config = dict(
    arch='convnext',
    model='multi-label image tagger',
    dataset='short English words printed on busy colour backdrops',
    train_examples=90422,
    image_size=48,
    crop_scale_min=1,
    horizontal_flip=False,
    translate=0.06,
    color_jitter=0.1,
    isotropic=False,
    norm='layernorm',
    hidden_act='squared_relu',
    mlp_ratio=4,
    inner_norm=False,
    moe='top_k',
    num_experts=16,
    moe_every=2,
    expert_mlp_ratio=0.25,
    experts_per_token=2,
    shared_expert=False,
    patch_size=[2, 2],
    depths=[2, 2, 3, 2],
    widths=[48, 96, 192, 384],
    kernel_size=7,
    num_labels=47,
    residual_init='zero_last',
    optimizer='muon',
    muon_scale='original',
    learning_rate=0.014,
    momentum=0.85,
    nesterov=True,
    orthogonalizer='newton_schulz_5',
    adamw_lr_other_params=0.00072,
    max_grad_norm=1.0,
    max_steps=12300,
    batch_size=256,
    epochs=34.8,
    lr_schedule='cosine',
    final_lr_fraction=0,
    warmup_steps=610,
    weight_decay=0.03,
    adamw_weight_decay_other_params=0,
)
Rows from block 4 of a small multi-label image tagger, named by matrix and row number. Rows with one number belong to one neuron. Each number is 200 + 30 x the weight over its row's rms, rounded and kept within 0 to 999. All counts start at 0.
After each neuron's rows are labels from the 100 images, of 14848, where the neuron reaches its highest value: "strongest on" is what is common among them. Only what is clearly more common there than usual is listed. The data: short English words printed on busy colour backdrops. In brackets: how many of the 100, against the usual share in percent.
# fc1: MLP up (model.blocks.4.mlp.fc1.weight, 768x192), inputs 0-191
# fc2: MLP down (model.blocks.4.mlp.fc2.weight, 192x768, transposed), outputs 0-191

fc1.335,213,229,185,165,216,231,220,189,172,194,188,345,164,226,195,178,199,149,185,179,202,223,185,216,175,236,196,225,212,205,180,190,180,214,235,161,172,200,262,160,227,199,237,185,219,211,177,196,194,190,208,166,186,217,223,191,187,211,172,200,181,172,187,236,144,238,204,189,193,219,141,175,178,246,174,198,195,205,193,236,221,240,194,205,208,200,218,177,194,187,159,217,203,209,173,237,203,182,249,185,199,189,200,200,151,221,197,206,235,217,212,189,195,213,201,194,186,154,185,172,170,211,190,194,234,178,236,216,236,215,226,152,179,255,175,219,187,263,173,213,213,215,170,185,311,194,242,174,199,205,169,189,233,231,149,221,196,206,190,166,223,175,174,161,217,187,173,358,205,202,204,173,185,167,161,191,234,181,211,152,178,222,192,225,158,235,176,181,193,206,211,213
fc2.335,200,287,229,152,219,211,230,200,196,223,233,188,171,244,204,228,179,215,188,192,262,227,194,176,243,197,207,174,152,181,192,229,210,220,227,246,187,246,201,182,200,168,204,244,158,156,237,188,163,193,250,179,212,230,173,230,191,233,210,178,197,195,17,202,212,180,196,258,223,177,157,214,204,174,204,188,222,151,199,197,234,229,152,210,213,203,219,230,177,220,187,212,171,202,180,181,200,213,200,190,210,211,185,231,256,178,206,177,177,219,228,231,153,215,158,186,195,226,173,215,223,213,136,203,181,162,228,198,211,203,194,206,212,225,213,218,186,125,168,211,186,185,236,185,208,225,190,146,195,176,163,148,220,191,220,236,188,220,204,201,224,196,212,178,184,187,217,229,214,202,161,182,214,221,179,225,231,231,217,202,217,180,173,202,246,193,210,300,200,187,218,234
strongest on: bold (94 vs 46); teal ink (88 vs 8.2)

fc1.371,193,211,192,219,232,186,216,162,183,194,219,133,185,228,145,250,208,202,154,186,212,256,225,190,176,181,195,190,232,227,99,196,202,238,292,243,178,181,198,230,190,191,166,231,165,194,219,204,199,224,223,246,191,177,207,172,207,200,228,166,179,241,182,228,201,114,220,194,210,171,195,189,161,227,152,169,203,164,215,191,211,180,147,207,166,222,181,166,247,192,235,186,208,163,207,224,216,222,254,219,189,189,129,183,167,205,213,200,199,187,265,219,207,179,212,200,196,210,239,210,227,168,182,209,203,66,200,196,188,194,177,225,193,233,216,165,194,244,229,218,209,201,302,181,209,212,178,215,222,173,197,157,197,180,173,197,182,178,257,228,196,152,222,181,187,209,214,253,238,200,183,189,197,183,205,215,190,201,166,227,218,229,231,220,208,182,202,189,247,201,175,197
fc2.371,224,173,209,175,102,175,262,164,176,221,193,182,212,235,200,210,190,183,180,169,218,187,174,210,221,227,192,179,213,200,219,215,189,224,239,149,246,178,173,182,186,203,226,250,178,210,247,167,188,159,187,121,244,224,215,216,182,200,200,151,232,233,229,207,229,187,169,183,190,177,171,185,202,127,214,254,207,242,192,207,158,277,198,234,168,189,190,228,203,218,194,242,174,155,187,219,195,203,250,200,203,207,200,181,184,170,200,220,186,245,165,241,194,190,203,233,220,217,186,202,195,212,187,238,246,169,229,179,237,226,185,158,220,169,175,173,184,195,242,162,195,235,265,244,141,218,243,190,189,197,184,185,204,208,234,230,170,149,225,178,154,207,168,182,138,223,188,232,224,210,236,216,125,159,243,212,166,198,223,249,195,169,221,229,242,218,244,218,154,187,225,179
strongest on: bold (100 vs 46); sans-serif (99 vs 58)

fc1.686,194,181,207,221,189,174,178,182,211,139,157,247,206,178,207,146,241,208,142,161,253,176,185,222,212,178,209,222,235,238,185,195,182,246,202,200,183,204,205,156,172,194,179,231,219,210,258,187,174,243,169,256,204,201,216,233,245,182,206,202,235,166,189,74,242,209,185,189,216,217,180,204,166,225,183,207,189,188,214,199,152,189,219,168,185,204,202,161,213,194,162,223,170,241,203,232,239,195,190,223,216,176,232,191,175,184,150,179,191,239,198,243,273,209,167,255,165,201,199,209,179,258,231,230,224,207,179,226,198,207,226,204,157,113,253,246,270,231,212,248,210,201,226,171,172,218,200,239,178,234,198,190,215,204,181,218,210,250,196,197,208,198,208,216,225,175,206,126,239,210,172,179,211,156,236,180,204,233,200,220,166,195,227,169,229,196,178,167,214,172,229,150
fc2.686,214,205,246,206,131,226,173,184,161,160,206,190,178,162,205,203,240,194,223,190,235,218,159,192,171,168,178,186,221,197,228,225,179,214,215,236,155,185,211,203,196,231,229,161,226,227,271,152,187,165,190,184,208,180,222,234,202,185,205,245,154,201,272,231,188,200,209,174,155,188,177,171,156,188,156,202,199,233,251,212,196,167,129,191,222,185,162,244,223,200,210,207,166,213,216,165,195,196,153,244,264,218,227,203,284,206,130,164,175,198,146,207,184,181,220,197,229,168,150,200,223,157,193,248,229,182,180,210,220,153,194,267,193,178,228,243,229,192,131,216,171,239,173,255,173,230,186,180,187,164,192,214,214,173,199,190,223,178,217,174,217,186,221,165,196,197,214,180,186,231,209,174,201,245,224,214,200,213,236,178,193,194,189,205,213,252,124,136,215,180,229,226
strongest on: white ink (67 vs 8.4)

fc1.287,256,242,188,265,172,180,151,272,202,219,169,140,243,218,170,167,233,232,201,252,227,185,190,190,220,153,195,237,214,168,214,203,197,146,153,164,203,199,242,230,167,251,190,198,166,198,166,226,226,269,180,232,150,143,200,150,219,219,227,199,209,223,236,217,160,187,167,212,255,195,209,241,204,221,210,173,216,211,190,156,222,184,205,187,167,242,165,210,199,171,199,174,207,207,211,216,193,241,139,212,177,233,163,196,178,163,199,172,168,266,158,254,208,264,200,241,193,146,211,191,215,243,210,174,261,158,233,197,222,204,197,188,186,205,181,185,190,173,189,183,184,162,181,231,287,191,244,209,221,205,173,235,177,184,179,191,156,211,209,195,196,173,164,176,149,202,193,183,233,202,208,215,203,223,199,224,141,198,181,235,181,224,192,205,238,250,186,176,187,209,194,169
fc2.287,265,242,165,190,236,188,209,235,205,141,231,256,218,224,236,184,213,215,210,207,122,207,171,164,222,197,180,178,197,229,209,224,170,221,218,173,229,235,197,179,209,200,205,268,234,197,240,171,228,211,179,200,209,197,216,197,213,133,194,109,182,256,208,212,196,231,202,167,177,199,184,199,146,168,179,190,249,219,195,194,193,210,200,196,233,199,153,166,229,134,187,190,201,170,158,173,214,186,189,197,202,180,229,312,127,256,200,220,197,192,164,214,241,184,240,236,212,181,167,189,215,214,240,216,173,180,214,214,169,202,188,196,233,216,233,160,194,202,243,188,178,143,200,182,143,190,176,180,222,229,190,185,207,183,174,169,193,219,158,218,193,204,225,200,189,217,192,219,192,161,193,245,226,248,186,130,233,191,176,183,214,206,201,232,147,228,199,285,187,224,217,219
strongest on: orange ink (74 vs 8.4); red ink (25 vs 8.8)

fc1.173,191,191,214,169,178,192,212,218,204,210,200,277,181,182,199,195,174,184,148,162,211,171,150,218,176,162,207,237,168,212,218,199,186,190,245,165,164,218,177,171,256,193,188,134,245,185,211,147,204,263,182,237,220,160,201,189,261,218,204,199,225,220,201,182,336,201,202,231,197,146,194,159,159,234,176,191,150,219,202,207,211,200,232,169,204,208,214,226,237,223,226,169,202,218,194,193,206,187,296,185,161,208,187,220,216,189,209,234,208,183,210,191,216,185,235,160,206,170,194,200,179,216,200,204,173,231,196,186,179,185,205,170,185,183,175,232,255,214,206,228,185,192,215,148,181,201,214,206,216,207,220,257,199,220,204,207,230,233,185,191,224,170,168,194,266,208,138,160,238,209,138,181,197,249,147,238,145,221,209,206,248,203,181,217,193,194,186,118,214,217,208,162
fc2.173,236,214,193,191,139,239,206,204,218,210,190,188,215,155,199,187,222,195,200,198,76,161,201,208,223,175,162,228,248,188,188,196,212,195,189,253,206,205,175,244,218,188,232,199,245,227,209,206,172,215,166,214,193,174,196,193,169,138,177,271,256,161,228,244,160,234,204,201,177,198,176,193,182,208,155,156,195,229,221,217,179,213,190,212,209,215,211,212,127,209,174,237,181,229,222,205,222,200,161,239,222,223,195,138,161,200,225,204,245,207,217,182,201,206,186,210,224,222,206,178,218,224,206,178,230,236,213,243,206,212,180,193,184,197,229,233,199,252,176,155,169,206,186,197,172,218,192,249,156,166,202,222,181,226,212,191,195,162,211,206,202,213,177,210,248,194,199,233,251,246,252,195,233,153,158,161,210,213,212,193,153,207,268,218,81,180,167,152,233,165,181,163
strongest on: white ink (85 vs 8.4)

fc1.533,191,168,237,251,201,176,228,206,191,213,197,159,171,219,181,195,215,220,265,225,221,213,182,179,212,208,218,193,202,234,196,204,135,205,173,230,235,197,171,153,264,175,222,187,215,183,173,176,156,213,259,224,211,196,167,232,188,199,224,282,125,251,156,151,185,172,218,236,154,193,197,101,216,228,198,238,215,255,227,172,213,186,238,202,156,218,175,157,205,200,247,197,208,129,191,224,186,200,154,220,240,219,182,210,164,175,176,161,216,173,195,174,211,180,191,220,202,197,227,135,197,177,226,185,232,158,232,198,220,187,176,167,218,168,200,167,224,193,273,213,143,212,225,233,250,177,257,182,204,198,214,235,253,192,209,246,190,178,198,229,218,219,196,191,135,172,202,182,186,207,213,222,252,180,223,209,202,227,196,241,158,183,166,205,169,194,185,224,181,199,230,214
fc2.533,207,294,212,196,234,185,292,188,228,246,201,208,181,194,216,174,221,182,186,210,75,215,209,156,191,226,178,193,262,268,224,147,239,226,178,197,213,249,174,252,269,210,210,216,212,220,186,175,184,161,211,201,184,227,182,209,177,166,157,192,237,211,206,244,195,183,205,272,223,232,205,144,188,207,193,197,198,187,237,234,188,176,208,221,212,164,211,186,232,197,219,216,213,211,209,205,276,207,180,210,173,200,201,216,175,201,189,194,167,181,187,218,256,227,250,197,152,208,196,230,214,232,200,186,219,193,224,222,200,192,162,223,216,213,210,186,239,178,204,136,228,196,246,186,239,251,196,210,206,205,198,206,227,179,140,190,246,138,161,186,210,234,208,175,226,178,202,168,212,247,173,182,188,208,216,188,193,226,262,171,226,208,209,251,240,187,221,172,194,169,204,230
strongest on: orange ink (56 vs 8.4); monospaced (46 vs 16.5)

fc1.721,205,219,196,143,218,250,193,286,179,220,239,153,194,189,209,179,223,229,201,239,306,198,198,197,148,154,177,210,158,220,211,179,182,233,201,183,200,207,190,231,228,175,182,195,170,223,159,212,155,162,201,191,181,157,195,166,230,182,206,155,151,153,224,163,210,164,278,210,203,245,228,220,209,189,152,211,181,184,200,172,219,191,172,245,208,168,191,226,218,188,188,181,159,202,218,199,170,240,146,139,221,163,225,239,225,173,189,151,217,218,190,201,207,191,189,200,211,207,197,175,252,230,191,208,212,185,209,154,192,159,196,214,186,196,197,182,192,204,216,260,185,199,249,225,230,226,206,279,169,192,185,205,162,218,200,216,172,209,220,189,256,215,220,138,210,179,268,185,127,171,169,209,195,216,199,226,255,218,181,242,193,213,223,187,255,175,207,192,226,210,269,195
fc2.721,175,266,212,154,226,208,192,186,180,229,240,256,211,217,176,257,134,264,185,185,97,180,179,175,238,213,157,221,149,182,162,231,199,245,221,183,198,188,193,175,227,192,251,181,169,120,203,200,218,205,213,213,246,217,178,218,212,212,165,175,182,205,206,243,160,184,180,223,167,150,166,192,203,189,212,206,247,225,185,216,171,255,188,203,172,161,190,217,174,217,152,204,172,213,269,212,199,186,213,209,194,197,199,188,181,252,227,193,189,176,194,199,259,230,200,185,260,167,161,222,179,189,194,176,168,181,204,180,224,183,181,240,194,169,182,197,215,193,225,183,161,171,196,169,198,183,162,234,219,211,193,241,167,153,191,184,232,272,181,206,196,229,199,182,186,212,195,195,221,177,181,189,254,244,184,209,178,169,251,228,217,186,277,217,249,203,154,261,228,221,184,228
strongest on: orange ink (37 vs 8.4)

fc1.726,199,184,183,184,224,221,173,194,205,199,204,185,197,211,167,190,231,204,188,163,201,216,172,174,206,220,184,112,204,219,224,86,190,264,236,183,241,181,198,196,198,203,183,148,142,159,192,168,232,226,206,221,240,191,190,210,185,204,191,250,259,204,173,186,231,209,214,271,197,211,182,126,215,187,213,212,176,227,191,206,211,170,221,219,244,212,195,223,116,174,176,207,185,205,261,233,143,189,184,209,189,270,200,257,226,189,207,229,167,181,229,268,200,177,185,202,226,185,166,169,195,246,216,208,204,224,223,242,199,169,171,183,174,184,182,202,201,189,217,203,186,229,187,190,180,172,210,218,224,218,192,214,254,210,203,218,180,245,183,182,249,252,200,204,198,194,134,182,103,151,233,204,224,235,163,216,244,179,235,213,212,234,221,233,208,166,238,188,176,179,175,189
fc2.726,164,202,202,142,174,153,209,270,173,191,253,154,257,218,176,180,159,247,166,192,172,158,195,151,231,230,214,255,191,232,219,190,222,223,199,241,190,204,223,184,223,238,199,156,179,229,197,271,198,271,166,204,168,194,208,207,199,196,221,189,252,182,193,219,198,185,199,196,244,158,195,199,168,198,209,225,213,205,217,249,171,189,226,170,218,189,218,196,247,195,235,179,143,192,171,195,254,244,203,238,173,183,277,142,183,161,165,188,195,204,234,197,181,198,175,167,164,168,204,173,216,195,203,161,218,219,262,189,205,137,145,217,221,220,226,237,165,252,225,244,195,199,177,204,219,196,191,221,158,217,222,179,180,205,203,209,229,195,145,206,209,201,216,222,117,190,238,213,188,206,190,204,221,248,210,162,190,230,145,199,212,243,265,195,166,174,237,188,188,228,195,172
strongest on: curved (63 vs 30.2); the letter r (52 vs 22.3); the letter f (42 vs 8.7)

fc1.748,206,177,199,188,229,257,234,241,199,164,145,218,179,163,210,211,202,162,188,188,254,200,186,235,166,185,193,151,211,192,154,235,196,194,227,219,211,233,190,219,236,142,225,206,223,207,187,226,224,226,171,252,167,157,197,171,199,160,209,204,171,193,242,244,216,220,273,209,163,242,198,215,131,187,214,258,211,222,217,194,191,251,233,177,222,256,243,174,245,195,184,200,183,186,202,220,246,226,200,198,204,198,237,202,217,242,168,178,168,196,199,201,193,227,183,171,231,238,178,212,192,219,212,174,194,178,188,223,130,171,183,223,215,237,220,211,166,169,205,157,204,200,224,157,253,208,194,130,170,211,185,185,145,200,151,189,234,167,239,158,176,190,266,157,174,227,166,224,187,150,141,187,220,144,182,205,220,225,190,174,252,215,163,212,215,195,187,149,131,227,182,234
fc2.748,202,192,233,194,183,185,215,205,179,209,224,177,131,191,211,181,207,221,254,219,186,236,115,196,187,139,217,191,217,214,208,197,164,153,222,181,214,238,166,246,225,232,213,195,226,232,201,204,185,171,233,222,203,157,204,181,249,206,164,172,175,145,219,170,167,209,212,174,196,151,282,208,207,171,222,178,191,218,241,285,184,259,238,188,166,157,271,203,247,221,161,152,200,240,174,160,219,157,199,196,231,134,164,161,208,235,248,215,203,234,226,211,160,194,171,217,209,235,224,142,144,200,199,192,230,213,195,248,217,186,168,175,195,192,219,216,237,199,193,216,186,194,251,252,155,219,183,192,210,229,213,253,201,173,158,187,253,167,218,219,205,193,224,246,199,211,233,168,230,184,207,184,210,191,143,235,218,212,220,216,169,232,188,176,176,211,227,228,172,213,205,202
strongest on: curved (76 vs 30.2)

fc1.691,245,203,223,170,237,208,232,137,172,180,189,185,194,215,207,255,245,174,156,170,194,229,190,192,198,237,199,211,197,163,192,181,230,274,123,192,178,213,207,215,163,249,213,153,209,190,197,181,231,198,181,249,221,177,185,167,221,234,163,227,162,165,235,161,149,179,115,159,183,181,196,214,243,179,209,246,202,166,198,170,164,208,171,177,142,221,195,179,226,207,201,156,189,206,206,252,198,188,147,210,212,209,203,259,195,202,219,164,210,207,214,225,223,232,241,190,196,171,223,178,188,179,194,220,223,133,212,190,147,231,196,189,216,218,209,241,195,230,240,242,179,212,186,205,174,189,178,216,241,196,264,162,180,201,186,192,213,188,259,174,232,237,177,187,236,171,214,204,189,219,198,236,210,273,214,183,173,139,178,167,186,226,179,197,193,161,220,268,259,208,138,229
fc2.691,188,257,216,173,215,277,222,273,207,171,203,241,194,165,243,212,192,227,205,260,149,167,217,182,230,242,175,209,225,200,213,242,168,234,207,204,211,217,238,212,208,243,223,205,181,190,196,224,239,166,246,158,193,218,222,192,216,190,244,147,179,183,223,248,212,257,182,171,226,225,239,158,130,230,172,198,208,138,178,212,226,151,172,213,206,199,234,209,199,175,167,186,186,141,211,214,197,221,197,232,213,217,175,233,203,217,162,243,205,190,151,185,192,191,234,177,176,250,211,179,176,191,204,163,236,168,231,163,210,203,234,237,190,181,197,244,169,204,240,206,167,149,244,188,197,196,186,217,211,207,169,198,161,207,207,186,183,165,162,212,234,168,213,155,251,188,170,206,280,174,208,237,193,256,181,195,196,211,178,185,214,189,173,245,233,251,228,241,172,146,138,216
strongest on: orange ink (25 vs 8.4)

fc1.559,195,222,206,185,169,189,205,144,220,223,219,158,183,200,204,175,195,224,190,209,203,189,145,223,217,245,234,177,242,197,218,210,210,176,136,131,151,242,165,221,187,220,155,214,243,191,168,231,231,222,177,246,203,171,177,174,286,205,212,231,191,192,251,201,182,191,183,229,165,196,224,187,189,194,238,173,235,212,198,199,279,199,208,201,219,200,174,190,162,219,82,211,234,188,226,205,195,197,218,176,269,207,211,225,160,213,201,226,174,214,194,245,199,181,171,189,178,215,237,195,175,208,183,174,217,187,207,158,197,203,207,171,194,205,179,172,247,188,206,158,186,219,196,248,166,175,219,199,203,178,195,263,216,165,180,194,193,233,166,230,235,180,202,166,242,207,228,182,166,194,252,191,255,173,213,170,188,202,237,260,222,130,133,242,162,207,222,247,126,191,197,187
fc2.559,205,212,219,155,166,177,227,230,179,163,255,244,198,251,220,237,189,234,228,167,177,187,212,167,194,256,192,198,156,223,191,209,182,209,228,195,214,175,230,147,230,186,195,151,215,212,185,227,232,177,190,181,168,125,213,176,213,179,240,202,195,197,206,221,167,204,177,194,209,220,231,166,204,175,181,218,233,219,165,180,200,149,285,229,218,178,227,134,205,227,149,129,172,193,173,141,230,228,229,235,201,158,153,206,268,168,259,177,229,162,179,239,192,232,268,243,216,161,228,209,232,184,205,245,178,146,204,249,180,167,179,229,172,187,182,180,161,163,191,190,164,206,200,200,203,238,192,257,186,218,168,175,214,219,221,244,209,163,189,218,234,219,216,217,203,219,228,193,193,232,197,167,130,249,186,141,247,200,198,195,210,182,163,185,212,197,203,177,191,206,195,184
strongest on: the letter w (25 vs 9.4)

fc1.577,189,214,196,194,233,197,241,169,182,174,159,219,157,219,181,194,174,135,188,189,206,213,206,206,195,190,214,150,200,216,207,179,156,216,280,169,206,207,236,188,215,193,227,234,257,231,193,199,178,194,168,211,206,196,218,224,191,187,228,211,184,217,175,231,330,241,186,187,221,161,181,185,239,219,217,243,230,225,136,169,221,227,178,211,260,198,192,225,203,217,198,206,237,202,209,181,164,176,236,181,198,184,209,158,161,240,190,182,179,192,156,200,219,232,231,203,237,151,213,220,226,146,173,205,199,128,194,200,198,207,154,260,178,241,184,161,160,236,182,188,177,214,195,224,241,210,217,171,217,172,230,151,217,201,152,200,165,178,131,197,211,194,214,184,193,194,213,309,203,196,185,187,241,149,245,172,172,177,185,185,179,221,244,225,199,155,174,173,233,191,168,227
fc2.577,170,311,234,192,190,168,225,159,157,185,188,194,154,197,183,200,212,216,190,194,159,199,214,209,175,203,198,190,237,184,196,212,201,167,175,209,224,236,221,143,180,229,189,217,169,191,211,233,229,237,219,202,218,169,196,210,174,236,159,166,203,196,222,237,211,203,210,215,154,230,174,164,213,209,131,203,154,198,167,235,218,316,212,195,186,217,198,218,219,151,221,236,180,213,169,202,211,213,177,164,249,171,231,111,184,156,180,196,204,234,231,238,184,178,216,178,181,245,232,166,154,210,189,181,252,241,191,258,196,213,164,237,230,179,169,182,193,213,185,209,214,194,222,194,183,207,234,158,179,207,179,210,186,268,234,257,228,167,241,191,219,179,145,182,185,220,166,215,263,168,170,198,195,204,218,161,167,200,260,175,196,144,213,247,187,182,189,217,176,217,191,185
strongest on: bold (99 vs 46); blue ink (61 vs 8.5); teal ink (39 vs 8.2)

fc1.421,247,176,169,234,227,174,179,189,180,216,244,220,175,197,185,218,219,198,245,195,205,284,179,205,174,209,218,200,231,189,169,206,189,207,199,169,175,220,287,173,180,163,188,156,214,198,229,229,239,186,207,265,186,148,180,190,180,168,188,211,192,226,223,200,200,128,216,180,141,257,90,175,186,183,218,269,231,200,216,228,202,151,223,180,202,227,156,181,195,209,190,227,200,210,187,140,215,196,193,218,224,208,263,220,190,225,191,192,225,152,185,177,184,211,235,189,218,216,167,184,236,241,194,218,180,192,247,214,197,215,162,177,235,249,192,196,167,233,170,239,184,222,182,196,199,179,183,144,203,164,210,185,148,217,224,198,175,218,164,199,190,167,231,190,194,262,172,188,188,228,147,204,208,210,134,161,164,232,251,154,162,203,213,189,185,217,227,191,227,252,222,244
fc2.421,185,205,199,219,223,212,192,170,158,233,202,224,216,203,243,208,218,214,223,248,196,181,213,180,156,216,216,174,210,226,171,188,132,196,159,266,209,258,204,200,167,194,200,152,238,148,164,168,172,236,261,173,206,151,176,214,214,230,229,213,186,174,213,193,179,235,217,203,187,217,200,196,211,186,241,189,211,175,199,182,163,169,195,185,192,172,214,260,230,122,179,142,222,165,177,143,236,204,165,204,148,203,181,174,222,221,210,274,217,205,209,222,276,242,164,208,208,204,182,241,144,207,186,175,171,182,165,167,158,220,158,174,145,186,185,202,246,198,175,164,190,195,201,208,168,148,146,172,232,188,147,197,181,172,178,213,213,226,222,180,185,186,188,261,186,206,228,231,205,232,215,221,202,224,180,145,197,217,209,189,187,228,255,232,245,201,275,192,157,158,230,184
strongest on: curved (76 vs 30.2); the letter u (28 vs 9.2); the letter b (27 vs 10.4)

fc1.732,235,246,142,249,232,177,205,204,209,200,159,201,203,225,158,210,171,150,222,230,167,193,200,216,231,178,204,165,167,198,131,208,212,172,188,187,205,228,178,150,214,190,191,208,189,207,204,191,244,199,198,185,131,168,252,210,236,228,188,198,182,198,223,212,221,194,215,144,231,233,234,218,203,243,163,216,225,254,182,211,179,238,187,166,224,236,160,206,165,199,170,230,138,155,196,238,169,167,217,211,154,199,232,248,183,211,188,171,192,181,257,165,222,157,201,213,183,206,254,147,247,207,181,224,202,221,156,206,208,221,194,234,209,222,175,172,226,157,191,153,184,212,254,197,240,228,242,192,164,223,236,184,158,198,241,239,168,152,190,195,185,190,235,203,246,148,250,227,146,206,261,200,178,165,146,267,219,182,231,184,246,224,195,194,214,184,152,237,185,193,205,227
fc2.732,204,230,237,180,201,196,206,167,220,198,199,137,229,198,181,178,262,201,184,165,191,256,251,217,222,260,155,159,222,243,188,172,214,231,159,225,207,268,119,199,173,195,210,203,175,204,213,197,171,248,231,242,183,174,185,188,191,234,204,236,183,221,242,186,148,169,142,193,171,197,235,205,218,199,206,212,191,225,219,215,270,226,224,188,176,181,159,181,221,150,214,207,163,219,183,236,160,206,186,198,161,169,149,204,231,220,171,184,231,220,138,184,182,218,203,226,164,200,200,179,198,219,203,235,223,207,188,143,194,228,191,221,177,169,217,265,216,186,191,232,136,172,163,222,207,202,188,252,258,199,196,200,176,252,210,223,168,176,182,176,221,223,183,225,196,288,185,207,212,187,183,200,149,201,195,172,245,204,181,176,206,136,147,161,202,183,155,166,206,235,250,229
strongest on: the letter w (53 vs 9.4)

fc1.83,227,265,210,192,231,251,175,173,235,217,181,188,210,244,147,193,221,167,173,187,225,149,176,207,207,161,163,157,142,235,136,175,178,198,225,177,173,199,193,198,199,160,212,230,234,197,216,203,193,287,230,209,205,212,239,203,187,211,200,226,207,226,226,201,201,218,272,221,234,222,201,174,201,235,212,175,174,236,189,191,182,209,188,224,209,178,180,183,197,228,171,245,163,199,200,208,226,155,200,199,196,188,203,152,179,205,219,234,205,185,164,229,182,234,204,239,115,141,191,207,183,208,211,168,206,217,200,209,236,206,143,210,189,182,196,245,214,194,230,108,180,141,188,190,217,171,135,215,167,203,160,158,181,220,223,226,181,220,205,146,206,192,195,172,193,193,222,194,199,224,238,215,217,200,226,247,242,114,188,216,190,241,161,184,229,177,191,249,225,261,235,271
fc2.83,189,192,231,231,174,205,200,193,145,167,200,206,171,253,207,180,233,201,195,191,173,212,229,230,200,205,206,206,275,253,145,137,174,192,232,184,205,224,156,231,205,164,246,223,213,222,213,218,201,161,220,237,178,181,148,218,198,248,211,208,235,182,151,201,247,240,181,203,183,194,211,255,209,208,176,211,214,209,180,207,158,176,126,202,209,182,154,228,211,188,221,229,217,199,195,179,232,220,195,225,237,197,205,220,217,253,179,235,237,172,174,198,210,208,191,233,178,218,210,238,251,200,224,232,162,130,205,216,223,186,190,184,174,150,141,190,210,237,191,245,222,215,241,196,236,192,193,192,139,216,232,193,116,245,218,213,152,170,244,173,265,240,194,246,157,233,195,272,179,239,228,220,196,176,194,188,180,190,158,201,200,258,184,248,215,238,193,171,228,203,163,170
strongest on: the letter w (59 vs 9.4)

fc1.623,238,225,183,145,239,202,214,192,193,238,194,160,238,199,220,159,189,209,159,187,198,164,196,228,157,217,167,273,192,183,224,231,165,261,235,198,171,182,226,241,245,149,210,187,228,195,195,200,172,262,185,226,190,166,164,200,187,182,198,178,218,183,199,210,210,184,164,203,161,182,233,122,194,193,160,178,206,174,166,204,191,227,167,212,200,210,186,241,184,175,155,190,266,180,194,205,167,179,129,181,200,182,210,255,219,200,227,228,198,194,204,173,204,222,181,205,237,180,231,160,178,245,214,222,202,238,211,203,255,193,166,221,245,207,159,201,239,184,151,177,217,216,159,164,267,226,207,171,216,147,193,245,194,219,242,256,210,137,232,214,246,229,190,220,260,192,187,166,128,203,169,242,171,199,201,236,221,140,199,175,235,177,218,198,241,197,146,194,232,196,220,209
fc2.623,174,261,241,254,221,217,222,216,207,183,221,187,213,174,218,237,203,205,192,246,111,179,210,174,302,182,240,216,188,140,191,188,211,209,200,249,224,172,173,155,202,241,208,202,192,202,230,215,218,236,160,181,211,201,171,146,157,208,222,181,185,221,229,248,192,193,207,169,177,149,209,276,177,251,200,192,169,176,163,181,235,246,167,177,201,145,192,239,212,159,207,186,149,172,190,201,245,161,170,185,160,239,157,250,181,239,175,171,215,165,161,226,175,205,198,179,224,160,219,155,169,223,208,231,178,177,223,188,178,164,224,177,221,221,201,232,171,249,172,174,201,203,156,186,144,126,218,212,173,136,196,227,203,199,191,224,232,172,223,182,225,225,179,206,241,201,183,205,201,196,199,192,180,212,172,201,241,187,220,250,182,194,214,206,262,152,176,205,197,197,190,196
strongest on: orange ink (46 vs 8.4); red ink (28 vs 8.8)

fc1.41,198,206,143,190,180,174,214,213,220,225,173,188,165,177,262,185,225,228,167,180,245,172,206,193,250,184,215,183,255,181,200,258,217,165,176,144,180,199,163,202,235,267,230,184,190,198,172,270,224,212,188,197,181,164,160,175,158,174,199,217,254,127,189,212,205,151,222,151,150,167,208,227,220,198,207,178,215,149,178,199,220,219,263,258,202,203,253,224,208,197,166,159,188,232,249,221,168,207,156,184,207,198,160,212,217,240,196,225,218,188,217,210,180,242,183,232,177,232,222,223,183,210,174,223,198,183,196,136,205,170,97,221,222,139,194,234,157,254,246,218,201,227,127,185,207,210,244,241,202,203,214,217,198,191,214,166,201,212,230,204,151,181,213,258,242,183,202,186,204,214,200,204,191,177,214,200,188,226,212,191,152,179,219,214,212,185,213,193,218,225,213,149
fc2.41,193,226,184,189,215,244,176,231,264,183,221,217,178,177,221,244,214,191,259,210,170,236,221,224,161,180,174,206,180,167,212,182,284,214,179,187,215,205,214,181,164,163,248,219,216,215,185,220,177,172,237,288,177,182,188,196,214,230,247,187,275,198,195,201,239,215,185,232,153,170,224,198,215,173,229,217,232,250,185,185,161,177,189,228,216,215,188,212,234,214,222,213,137,189,197,234,199,168,218,254,147,205,191,220,232,129,250,204,193,184,164,177,135,180,256,216,152,221,218,199,249,225,185,207,239,120,193,208,225,191,192,212,199,211,196,128,164,230,256,213,183,153,168,239,192,170,207,181,232,231,193,212,198,150,216,189,230,205,181,157,152,197,235,157,167,241,214,207,202,205,248,164,204,181,213,200,202,159,218,191,170,221,212,176,198,174,209,219,207,146,212,175
strongest on: the letter w (55 vs 9.4)